A small image VQ-VAE, trained from scratch.
Model: 7.57M parameters, 64-pixel images, encoder norm groupnorm, encoder depths [3, 6, 3], encoder widths [64, 96, 144], decoder norm instancenorm, decoder activation gelu, decoder widths [64, 128, 192, 256].
Data: trained on fractals drawn by 1,000 iterated function systems, in grey, 1.6 epochs.
Rows from block 3 of the encoder of a small image VQ-VAE, named by matrix and row number. Rows with one number belong to one channel. Each number is 128 + 24 x the weight over its row's rms, rounded and kept within 0 to 255. All counts start at 0.
After each channel's rows are labels from the 100 images, of 14976, where the channel reaches its highest value: "top examples" is what is common among them. Only what is clearly more common there than usual is listed. The data: fractals drawn by 1,000 iterated function systems, in grey. In brackets: how many of the 100, against the usual share in percent.
# convs0: first 3x3 conv, stride 2 (encoder.blocks.3.convs.0.weight, 96x64x3x3, standardized in use, each kernel summed), inputs 0-63
# convs1: second 3x3 conv (encoder.blocks.3.convs.1.weight, 96x96x3x3, standardized in use, transposed, each kernel summed), outputs 0-95

convs0.63 [151 151  96 154 118 117 173 137 145 140  84 100 162 125 139  63 140  90 137 179 122  94 127 130 110 117 138  99 106 119 130 133 143 165 152 108 125 121 110 158 104 126 139 161 154  92 163 156 140 116 129 101 156 131 111 115 127 120 102 147 102 121  96  99]
convs1.63 [110 140 114 111 106 117 117 138 126 131 133 117  74 129 199 143 103 114  97 102 135 101 108 194 160 131 145 116 123 159 110 140 141 124 138 133  60 143 124 162 147 114 136  80 160 150  89  69 119 145 114 158 141 165 129 142 135 115 177 143 114 139  93 114 145 123 141 130 149 158 111 162 124 121 168 129 126 131 136 138 131 159 119 123 108 140 129 150 148 113 122 146 165 131 152 103]
top examples: dark on light (100 vs 30.8); sparse (58 vs 26.3)

convs0.14 [128 114 116 157 106 114  84 118 111 135 131 141 129  97 173 179 117 131 114 143  97 127 110 100 153  91 175 120 179 147 152 145 123 119 123  94 159 110 154 108 123 172  85  86 117 118  98  99 144 112 139 159 135 128 130 136 104 149 155 157 140 139 141 107]
convs1.14 [156 186 108  85 110 123 108 169 122 133 147 159 118 120 116 142 150 148  99 155 121 120 135 127 132 136 107 115 118  98 145 151 104 134 127 130 144 101 120 133 131 108 138 101 133 142 151 103  88 140  82 122 119 125 114 164  67 136 115 148 126 114 144 145 105 114 143 127 174 130 105  87 103 122 139 125 129 133 136 177 122  78 108 128 107 148  66 173 113 113 156 136  93 124 163 180]
top examples: sparse (99 vs 26.3); two maps (89 vs 25.6)

convs0.44 [138 114 139 113 124 109 127 144 130 153 160 160 173 165 154 180 118 169 142  76 105 136 122 131 113  81 141  96 107 104 122 117 118 100 161 132 122 133 153 111 141 147 135  90 125  74 131 126 143 112  73 148 102 119 149 143 138 107 140 154 140 114 156 106]
convs1.44 [157 125 147 103 143 113 148 112 131 153 134 104 119 120 138 155 125 144 147 149  78 134 117 137  92 117 103 128 124 121 170  87 101 110 128 137 129  85 113 136 111 153 152 156 125 101 157 104  97 148 131  92 148 155 112 133  82 180  93 117 139 176 125 164  82 131  90 142 124 100 145 100 130 120 105 117 120 139 112  76 124  98 136 148 115 123 122 135  91  80 122 143 101  97 125 175]
top examples: dark on light (98 vs 30.8); sparse (93 vs 26.3); two maps (91 vs 25.6)

convs0.35 [ 90 118 110 135 110 118 127 126  99 114 137 135 119 137 145 201 130 158 110 146 146 111 120 126 145  93 164 125 151 108 137 128 125  71 123  81 141 131 113 151 150 111  89 131 131 122  82  59 147 129 131 182 143 128 133 113 113 137 140 140 157 135 149 113]
convs1.35 [154 148 118 123 151 133 129 145 165 147 141 172 181 113 116 141 163 127 145 135 131 170 149 142 149 140 117 106 119 162 118  79 154 111 144  96 144 133 142 144 157 157 152 183 134 137 142 161 115 162 128 157 109 169 124 149 153 110 130 159  96  77 139 124 116 130 127 120 100 120 116 137 109 137 143 159 172 103 140 103 114 170 160 154 133 127  97 145 144 134 131 135 181 180 137 128]
top examples: dark on light (100 vs 30.8); sparse (98 vs 26.3); two maps (94 vs 25.6)

convs0.52 [125 119 150 148 147 130 135 105 126 159 145 101 134 138 102  80 135 117 124 176  91 151 120 111 115 221 123 131 143 127 134 128 117 172 171  99 136 129 130  94 130 115 123 129 161 106 136 154 130  74 129 115 138 113  82 133 118 118 107 143 144 139 132 153]
convs1.52 [ 91 134  81 130 109  94  80 127 107 109 181 117 111 114 136 110 121  83 126 125 154 126 128 151  98  79 160  84 134 115  83 124 139 131 118 167 127 108 108 157 106 129 105 129  99 148  89 134 100 112  76 116 116 105 129 118 122 107 152  52 126  98 139 101 124 141 150 129 110 105 151 149 143 149 138 140 117  99 144 157 160 126 116 116 102 132 113 148 139 106 153  93 137 136 132 126]
top examples: sparse (99 vs 26.3); two maps (93 vs 25.6)

convs0.53 [138 144  62 123 159 111 176 138 110 158 112 106 131 115 153 115 122 140 128 154 161  88 133 123 141  60 128  97 136 109 103 155 153 140 137 154 138 128 132 151 118 122 137 153 166 135 125 138 117 114 105 112 139 167 154 115 127  91 113 133 124 134 133  59]
convs1.53 [130 127 133 176  99 132 127 132 123 158 126 112 156 135 121  97 147 146 168 113 124 114 140 105 159 120  98 115 143 160 149 166 166 157 122 101 148 137 133 124 154 112  83 112 125 116 147 169 171 109 117 153  96  76 124 117 149 108 145 118 142 135 131 113 117 132 135  88 127 132 110 132 172 114 133 106  96 136 108 146  81 136 115 104 184  99 163 148 161  99 107 119 184 140  89 111]
top examples: sparse (81 vs 26.3); two maps (69 vs 25.6)

convs0.75 [161 102 134 101 156 142 170 135 136 137 111  96 149 132 128 119  91 152 112  89 112 123 123 139 125  79 130 120 133  90 123 116 137 115 125 186 139 154 139 132 105 126 160 153 123 129 148 195 100 133  95 123  80 136 164 103 118 107 104 138 125 100  91 124]
convs1.75 [124  91 157 104 115 169 123 110 145 148  77  98 165 135 117 111 153 145 159 123 117 138 145 101 113 161 106 126 117 112 148 143 124 107 139 118 150 105 161 150 116 133 113 169 162 129 147 157 140 137 127  59 135  81 134 117 143 133 140 115 122 126 107 128  98 137  94 129 113 112  78 117 141 114 129 126  98 142 142  73 129 152 112 132 159  99 177 150 121  78 121 118 115  90  90  99]
top examples: sparse (100 vs 26.3); two maps (94 vs 25.6)

convs0.65 [155 105 130 178  93 116 130 126  98 119 120 104 143 106 141 161 129 129 118 155 145 139 120 106 133 120 143 151 169 139 141 135 150  69 118  91 144 115 128 165 107 139 111 114 153 190 102  72 137 105 119 119 159 163 116 110 138 134 147 154 152 126 144  88]
convs1.65 [139  91 168 144 126 130 118 133  99 162 136 109  92 127 193 155  99 126 106 152 167 151 160 170 153 133 119 159 128 163 114  91 139  91  95 125  95 142 105 150 126 141 118 134 132 135 112  99 195 110 150 118 133 134 140  82 154 113 138 113 120 123 115  98 134 144 152 133 110  80 119 123 144 143  98 142 157 130 140  82 150 130 127 148 145 135 119 109 184 124 121 124 172 122 127 106]
top examples: dark on light (98 vs 30.8)

convs0.69 [ 93 120 138 127 110 127  97 128 120 141 144 141 157 116 187 159 143 141 123 148 127 119 129 115 151 135 136  93 135 131 163  83 119  76  96 105  86 129 152 103 186 143 107 114 150 140 101  71 150 108 154 152 152 110 111 147 135 123 137 144 169 123 132 131]
convs1.69 [133 142 129 122 121 121 134 136 113  85 130 203  95 112 166 131 140 116 115 142 138 162 117 121 148 127 141 148 165 101 128  85 161 107 123 138 116 155 135 139 168 160 115  83 181 126 123  95 123 127 108 114 181 157 118 129 139 113  94 130 155 163 149  90 156 115 142 148 128 133 139 138 121 141  98 144 172 128 160 118  95 136 142 173 124 145 113 132 170 158 144 138  76 118 125 116]
top examples: dark on light (92 vs 30.8); sparse (65 vs 26.3); two maps (62 vs 25.6)

convs0.4 [ 83 129  83 140 131 130 125 119 117 110 146 120 110  85 123 134 119 149 110 172 135  63 181 115 147 147 143 142 162 132  96 153 133  90  78 115 122 157 118 147 114 157 119  89 156 122 121  98 133  96 130 130 125 108 116  94 146 158 123 109 128 146 156 121]
convs1.4 [101 168  92 153 102 141 107 141 111 117 121 129 144 167  82 121 179 141 161 136 169 145 148  81 159 103 113 127 130 132 152 145 152 135 160 119 148 157 128  93 123 115 126 151 129 143 141 151 117 128 114 152 131 138 135 133 148  83 111 166 113  99 138  95 152 102 131 124 102 186 107 149 106 137 147 128 100 142 171 133 135 155 143 107 105 137  94 161 129 126 131 103 108 191  96 140]
top examples: dense (34 vs 9.7)

convs0.72 [ 76 152 159  95 149 102 173 128 149 180 133 119 108 161 118 119 148 140 171 103  94 110 122 115 136 182 133 106 140 154  86 151  61 142 139 124 107 154 128 112 141 115 123 128 126  89 114 111 130 132 151 131 136 104 119 121 111 146 118 158 126 143 135 151]
convs1.72 [127 166  69  88 100 118 100 116 131 145 144 143 122  93  78 105 130 115 139 145 112  93 115  88 129 138 142 111 123 165 144 144  92 122 151 104 150  91  84 116 114  98 129 158  90 102 128 148 114 105 105 126  86 133 110 167 143 111 122 147 109 107 106 158 127  80 112 103 150 154 139 136 100 121 117 112  65 139 115 141 137 122 133  89 129 135 107 165 128 135 104 106 141 142 134 167]
top examples: two maps (100 vs 25.6); sparse (100 vs 26.3)

convs0.6 [112  99  57 111 124 133 140 160 115 138 131 132 120 129 144 119 127 149 156 175 147  77 138 133 166  90 136 109 129 112 134 148 153 143 144 125 132 115 119 147 131  98 136 146 134 102 106 106 140 120 106 124 141 135 147 101 108 117 129 144 143 136 158  32]
convs1.6 [118 170  94 146 118 109 122 161 165 162 145 117 142 131 104  99 146 135 150 111 136 116 118 110 144 126 137 123 118 159 141 157 135 150 133  76 159 149 117 116 120  87 117 117 107 126 142 160 179 131 140 163  87  80 151 138 142 101  99 139  97 106 150 125 133 137 160 134 117 158 130 183  87 132 180 118  87 136 129 160 122 160 130  89 138 113 129 178 142 107 129 127 157 152 153 122]
top examples: dense (50 vs 9.7)

convs0.87 [140 125 141 132 148 141 154 165 130 128 130 105 101 125 121  64  89  99 139 110 128 105 126  98 158 159  97 124 109 139 137 157 114 148 109 132  86 124 133 131  82 116 180 129 145 181 145 149 123 122 111  94 128 137 127 125  99  73 140 116 147 148 112  86]
convs1.87 [ 90 104 148 124 125 145 100  88 155 144  74 146 132  88 144 115 127 123 140 111 142 158  95 110 122 137 122 149  92 133 139 153 155  91  79 137 104 102 172 149 119 157 172 107 149 179 148 132 119 144 163 121 141 116 156  88 169 131 159 159 123 151  82  93 155 138  84 143 139 172 114 131 121 115 152 126 131 124 157 113 135 147 164 156 132 109 140 132 138 143 138 125 152 133 117 120]
top examples: sparse (89 vs 26.3); two maps (78 vs 25.6)

convs0.77 [152  99 141 113 144 182 151 126 173 142 109 108 168 143 119 115 129  86 125  98 117 155 121 137 119 145 108 109 109 141 113 131 142 172 115 100 117 129 121 133 102 135 153 122 130 176 135 184 110  75 121 112 149 142 139 144 122 146 123  89  83 162  99 137]
convs1.77 [124  68 154 108 131 116 125  72 138  72 122 127 105 137 160 123 126 126 156 153 103 123 117 125 135 127 132  97 159  92 134 121  86 152 123 126 111 128 123 146 124 145 106 183 173  88  89 115  85 106 136 151 138 132 113  98 124 175 157 113 165 153 131 148 134 153 144 120 127  86 110 128 128 142  85 121 148 129 161 114 108 129 112 139 144  91 160  94 137 144 143 140 125 112 107  84]
top examples: sparse (90 vs 26.3); two maps (53 vs 25.6)

convs0.56 [ 89 133 118 167 103  93 150 111 129 142 117 109 103 133 127  89 170 118 116 155 124 129 158 128 163 147 127 154 132 170 116 122 110 131 135  62 182 137 118 139  89 131 116 127 139  74  97 102 129  86 141 141 128 126 135 148 109 125 138 174 133 155 136 116]
convs1.56 [128 133 102 105 126 112  82 138 124 135 154 110 130 125 102 152 173 153  95 135 137 117 135 158  98 165  90 128 111 157 130 126 135 140 134  97 140 129 123 140 151 136 172 195  84 121 142 130 144 159 140 132  77 131 122 139 148 123 118 153  99 116 152 124 133 132 175 111 125  95 131 111  77 158 166  96  80 118 160 137 171 131 139 114  88 144  99 120 110 131 131  97 154 147 109 157]
top examples: sparse (73 vs 26.3); two maps (70 vs 25.6)

convs0.80 [110 158 117 116 134 120  86 130 115  87 146 158  94 146  98 108 154 138 132 176  91 110 137 154 120 114 138 160 157 141 144 118 120  79 112  77 125 133 137 118 139 126  92 115 137  92 135  74 150 114 182 145 148 136 118 108 133 133 135 138 141 132 162 167]
convs1.80 [124 111 129 142 134 133 130 153 180 157 120 173 154 120 102 121 128 136 136 127 144 158 131 111 103 154 118 120 108 170  98  80 135 134 152 148 141 118 123 131  91 146 147 104 120 134 177 152 118 102 134  73 118 128 149 106 111 103 124 137  92 177 108  74 158 168  97 173 129 168  85 151 118 146 123 131 125 147 160  68 142 129 139 122 117 161 123 117 146 148 126  99 121 140 112 135]
top examples: two maps (84 vs 25.6); sparse (83 vs 26.3)

convs0.81 [140 108 109 157 126 142 151 103 139 118 121  59 106 127 116 106 128 130 104 169  83 141 119 117 174 158 103 149 146 131 117 147 132 170 135 113 133 129 115 122 138 118 172 139 148  48 137 153 121  97 141 153 123 125 119 127 111 110  76 140 145 139 132 140]
convs1.81 [ 75 136  79 107 113 129  83 122 104 116 160 112 155 147  73 116 133  79 152 171 160 134 110 120 132 122 140 123  98 111  95 134 152 151 165 128 145 121 141 112  97 129 159 159 106 111 124 136 118 105 150 151 128 107 136 129 123 118 135 124 145 118 163 126 136 142 163 139 129 110 117 161 101 149 164 130  98 100 139 162 152 171  66 102  77 152 109 115 139 100 105 116 111 137 120 113]
top examples: two maps (100 vs 25.6); sparse (100 vs 26.3)

convs0.73 [123 102 102 152 126 117 158 163 120 153  84  81 137 116  83  76 104  88 133 139 119 131 152 142 132  84 156 156 172 109 140 138 126 119 153 150 167 127 111 164 107 130 153 119 129 131  97 176 129  97 108 137 148 149 106 139  96 123 111 138 112 127 115 116]
convs1.73 [145  88 150 123 133 155 118  81 140 166 143  85 125 158 133 125  88 149 118 142 159 116 141 137 115 137  97 153 111 159 150 146 139 112 168 128 124 126 129 114 145 112  80 151 100 111 128 130 172 118 141 103 109  61 132  98 142 104 128 104 121 162 129 119 126 160 118 119  86  82 111 137 148 113 101 103  98 119 129 129 150 127 103 117 143 114 151  95 109  92 101 100 162 115 109  71]
top examples: sparse (61 vs 26.3)

convs0.78 [110 105  57 132 118 139 141 178 109 128 125 133 139 121 138  95 128 173 149 162 139 112 143 130 149 101 146 125 120 110 132 137 153 146 145 164 101 112 121 121 157 106 135 160 130 112 121 144 111 125 107 121 135 127 149  94 115 126 127 133 138 132 148  27]
convs1.78 [101 146 117 146 109 103 112 146 135 162 161  98 137 134 114 122 135 135 140 123 125 110 128 124 132 117 124 126 136 130 145 174 149 161 169  72 148 140 108 104 128  91  69  86 113 108 146 154 177 115 124 152  82  97 134 122 132 104 129  96 117 158 143 162 137 113 139 121 142 119 125 150 181 107 153 120  96 146 119 145  96 144  83  76 138  96 160 132 134  92 115 115 163 102 130 108]
top examples: two maps (52 vs 25.6)

convs0.48 [108 108 111 129 142 110 145 139 158 128 134 149 155 117 123 194 109 136 106 103 138 163 149  98 119 124 137 132 105 156 102 128 163 125  95  79 134 131 126  97 164 123 154 100 116 186 101  83 134  92 148 143 164 137 150 130 109 141 138 100 157 134 157 124]
convs1.48 [125 145 144 152 147 109 149 114 110  73 156 130 138 131 131 165 148  98 154 147 135 144 125 132 110 135 131 146 122 118 176 136  79 179 142 143 113 126 154  72 126  96 116 140  61  93 127 129 132  97 150 191 105 111 108 103 104 164 111 137 139 177 162 164 146 159 140 111 142 112 129 108 123 119 115 148 111 137 131 158 131 120 125 126 123  76 130  94 114 137 106 136 111 118 105 122]
top examples: sparse (76 vs 26.3)

convs0.13 [120 110 144 121 135 128 104 134 120 153 147 182 164 119 164 215 110 123 128  92 117 125 105  98 131  77 157 125 138 130 134 129 136 109 126 122 149 158 155 111 146 153 138 100 130 110 118  69 144 135  94 157 112 125 128 157 129 115 136 118 150 108 161 110]
convs1.13 [171 161 125  97 132 118 128 163 153 150 120 142 118  94 155 136  79 121 112 119 106 113 122 121 119 135 119 132 168 112 110 130  80 106  95 135 128  93 102 120 109 107 129 134 110 118 115 111 114 127 120 100 130 131 143 151  73 152 124 122 132 117 112 192  67 103 122 113 174 155 134  81 123 107 122 155 151 139  85 141 103 110 115 136 130 154  85 179 113 101 132 152 123 108 152 155]
top examples: dark on light (99 vs 30.8)

convs0.46 [143  87 156 155 103 140 117 144 128  92 161 108 126  99 128 153 107  98 113 113 162 115 123 156 132  90  84 155 179 138 141 121 149 138 118 126 145 137 127 123 152 122 155  89 144 155 116  63 114 112 127 176 102 124 167 124 121 125 134 119 165  93 122 119]
convs1.46 [119 129 141 131 140 158 118  86  78 151 113 102 165 169 149 182 138 147 149 155 126 159 198 102 130 128 146 124 141 117 210 143 130 113 106 146 130 152 151 145 142 120 108 135 116  96 156 106 157 124 141 120 128 107 136 112 127 133 136 114 172 136 121 119 125 152 138 114 118 131 114 109 148 124 115 148 130 114 146 114 131 110 183 152  81 137 155  62 153 129 116 141 132 143 110 144]
top examples: dense (25 vs 9.7)

convs0.33 [153  89 123 140 103 130 134 147 132  74 135 135 152 126 123 132 123  98 131 107 127 127 113 130 125 113 116 144 110 129 157 122 166 149 125 157 158 127 127 117 108 100 169 106  80 135 165 187 110 161 103  73 112 102 153 149 140 127 134 123  90 122 142  71]
convs1.33 [ 91 132 120 169 108  86 115 119 113 129 132 105 123 126 130 113 146 152 184  99 111 126 155 124 134 184 151 109 191 122 142 144 150 147  62 126 112 144 127 105 168 129  99  78 151 102 107 136 109 162  99 155 132  96 121 101 141 117 142 117 172 147  89 110 143 110 149 101 164 135  84 123 137 119 145 129 115 130 146 148 143 111 122 126 149 111 157 105 111 103 124 120 144  91 134 131]
top examples: sparse (83 vs 26.3); dark on light (83 vs 30.8); two maps (75 vs 25.6)

convs0.76 [128 152  80 127 148 125 158 139 132 125 143 153 133 142 161 102 118 167 150 138 107 122 151 165 105  97 141 140 142 141 120 119 114 156 139 118 143 156 138 154 129 133  84 150 121  68  92 133 129  64 118 113 140  92 101  80 114 130 146 134 128 142 157  83]
convs1.76 [ 75 126 111 151 107 133  87 142 157 120 135 139 135 148 117 161 126 140 122 135 122 140  97 116  90  94  99 135 137 152 108 129 148 177 167 175 133 150 122  97 112 133 170 112 126 153 146 123 140 129 175 109 125 157 138 115 123 110 118 164  97 156 166 108 141 155 103 166  96 167 131 174 131 111 158 147 112 147 138 125 160 179 108 107  96 130 135 128 144 113 146 138  81 103 122 151]
top examples: two maps (65 vs 25.6); sparse (62 vs 26.3)

convs0.92 [149 119 123 133 149 147 162 150 122 141  82  94 165 108 117  59 111 101 126 124 134 105 147 103 130 154 127 110 105 131 131 144 133 158 145 148 126 111 117 152 100 129 157 162 125 165 138 207 127 116  98  92 134 150 139 126 109 106 112 127 109 121 104  93]
convs1.92 [119 104 137 130 128 124 117  95 143 125  65  92  93 109 176 101 109 125  91  83 149 115 106 175 147  99 100 174 105 123 132 195 184 114 138 124  97  72 125 134 134 128 149 116 143 174 125 118 130 130 156 107 132 112 138 116 137 127 163 135 108 137 123 109 131 161 113 119 136 136 124 122  94 142 124 116 130 110 123 117 120 137 124 125 178 114 167 123 133 115 122 133 144 125 123  66]
top examples: sparse (57 vs 26.3)

convs0.86 [120 105 128 128 140 146 128 138 115 101 155 153 125  93 174 225  93 145 115 153 132 126 130 129 129 101 139 154 125 117 108 112 148 108 110 112 127 112 138 126 182 125 137 132 122 143  92  78 152 136 123 165 135 113 132 127 128 107 159 133 175 115 154 112]
convs1.86 [153 106 181 160 181 174 160 135 145  95 105 118 176 135 131 141 145 146 140 125 105 183  91 130 127  93 115 158 118  97 145 108 126 167 151 126 137 137 148 110 139 113 122  78 107 143 160 135 159 122 150 121 129  95 107 110 119 108 115 118 153 144 151 133 140 150 144 161 108 125 162 150 150 128 122 134 180 116 140 104 100  95 160 130 146 115 176 110 124 125 121 146 105 100 112 103]
top examples: dark on light (100 vs 30.8); sparse (55 vs 26.3)

convs0.62 [162 129 129 109 144 160 145 137 142 115 114 114  93  76 135 175 130 164 134 111 126 126 153 151 132  96 117 142 133 138 103 152 165 141 126 161 133  64 138 173 102 142 143 121 112 188 114 177 108 113 128 100  89 127 141 102 118 114 135 117 112 131 128 110]
convs1.62 [110 107 194 142 143 176 128 105 155 112  77  64 159 134  88 159 122 154 154 123 115 131 125 111 123 116 134 104 148  96 133 148 127 152 137 133 167 105 136 110 137 124 120 147 141 134 166 128 148 150 147 131 176 127 131 145 130 177 124 135 148 142 125 161 136 153 139 138 140 124 139 123 147  91 148  99 116 166 120 153 120 130 129 138 155 112 210 106 127 110 122 142 156 110 117  95]
top examples: sparse (100 vs 26.3); two maps (93 vs 25.6)

convs0.9 [150 129 126  99 162 167 156 142 119 109 129 110  71  99 145 189 110 151 136  88 121 126 132 146 131  70 108 145 126 101  87 136 168 130  96 177 138 117 117 144 146 147 169 113 139 140 109 123 127 112 125 135  88 140 131 128 135  87 115 125 121 129 147 137]
convs1.9 [124  98 201 132 180 171 135 111 137  98  61  96 166 122  93 142 142 158 165 119  98 153 126 119 121 133 124  98 122  99 133 125 109 130 138 104 172 126 131 125 123 123 143 183 128 125 167 148 125 127 172 132 170 132 139 140 138 161 114 158 156  94 143 149 132 163 127 144 132 109 143 142 108  97 144  98 129 111 112 122 110 133 119 140 139 114 194 120 133 138 118 126 126 116 130 105]
top examples: dark on light (81 vs 30.8); sparse (56 vs 26.3)

convs0.85 [ 72 111 154 137 137 116 159 186 106 133 142 139 153 128 127 100 123 118 133 104 145  97 156 131 132 158 144 152 132 151 130 154 114 136 123 142  85  83 110 106 149 123 178 124 111 154 118 141 125 129 122  90 125 119 138 126 121  90 115 147 106 182 145  71]
convs1.85 [134 118 134  93 121 156 114 127 152 138 129 113  95 128 184 130 157 133 102 101 133 117 122 154 113 111 112 190 121 139 149 171 127 156 151 154 106  75 118 125 106 134 141 109 110 151 136 109 112 135 130  45 124 143  98 147 115 146 130 145 124 130 147 108 154 148  89 120 119 133 178 112 138 134 103 142 113 154 136 102 128  76 173 110 153  79 129 134  93 136 150 115 113 112 107 103]
top examples: dark on light (66 vs 30.8)

convs0.61 [139 110 134 100 132 119 118 112 101 131 155 138 117 129 122 116 145 174 147 181 109 151 151 119 122 158 121 135 129 126 133 138 131 158 165  75 123 161 129  89 123 110 147 135 146  47 103 129 113  86 105 149 129 111  87 129 119  98 125 147 130 170 138 159]
convs1.61 [ 95 148  84 128  97 131  91 117 128 121 140 142 137 111  84 100 176 103 126 111 155 126 125 101 127  97 124 105 132 116 107 124 156 160 109 154 140  99 166  91 120  88 142 143 100 161 138 111  97 147  86 115 101 118  87 118 112 114 127 169 101 121 115 123 136 144 127 103 127 177 127 114 136 128 160 146 113 111 147 146 156 105 143 118  80 162 107 125 119 118 196 112 110 135 100 165]
top examples: sparse (77 vs 26.3); two maps (67 vs 25.6)

convs0.2 [104 111 142 132 172 115 150 135 136 121 139 148 152 148 147  93  93 132 143  90 135 153 132 133 141 144 138 118 145 137  83 140  87 134 150 147 117 114 101  89 184 111 121 154  89 126 162 179 141 179  99 102 107 109 122 121 132 105  88 148 151 149 128 135]
convs1.2 [126 137  82  66 132 103 103 125 112 153 130 123 125 132 112 127 131 115 138 156 152 113 112 114 104 133  92 155 125 155 135 159 150  92 168 155 152  71 104 146 122 146  89 145 134 140 127 135  94 114 132  79 130 102 112 174 105 131  90 133 126 135 133 135 136 102  94 119 104 141 135 112 117 126  75 124  92 149 100  93 154  78 139 115  99 129 104 150  92 120 154 100 111 134  89 134]
top examples: two maps (100 vs 25.6); dark on light (100 vs 30.8); sparse (99 vs 26.3)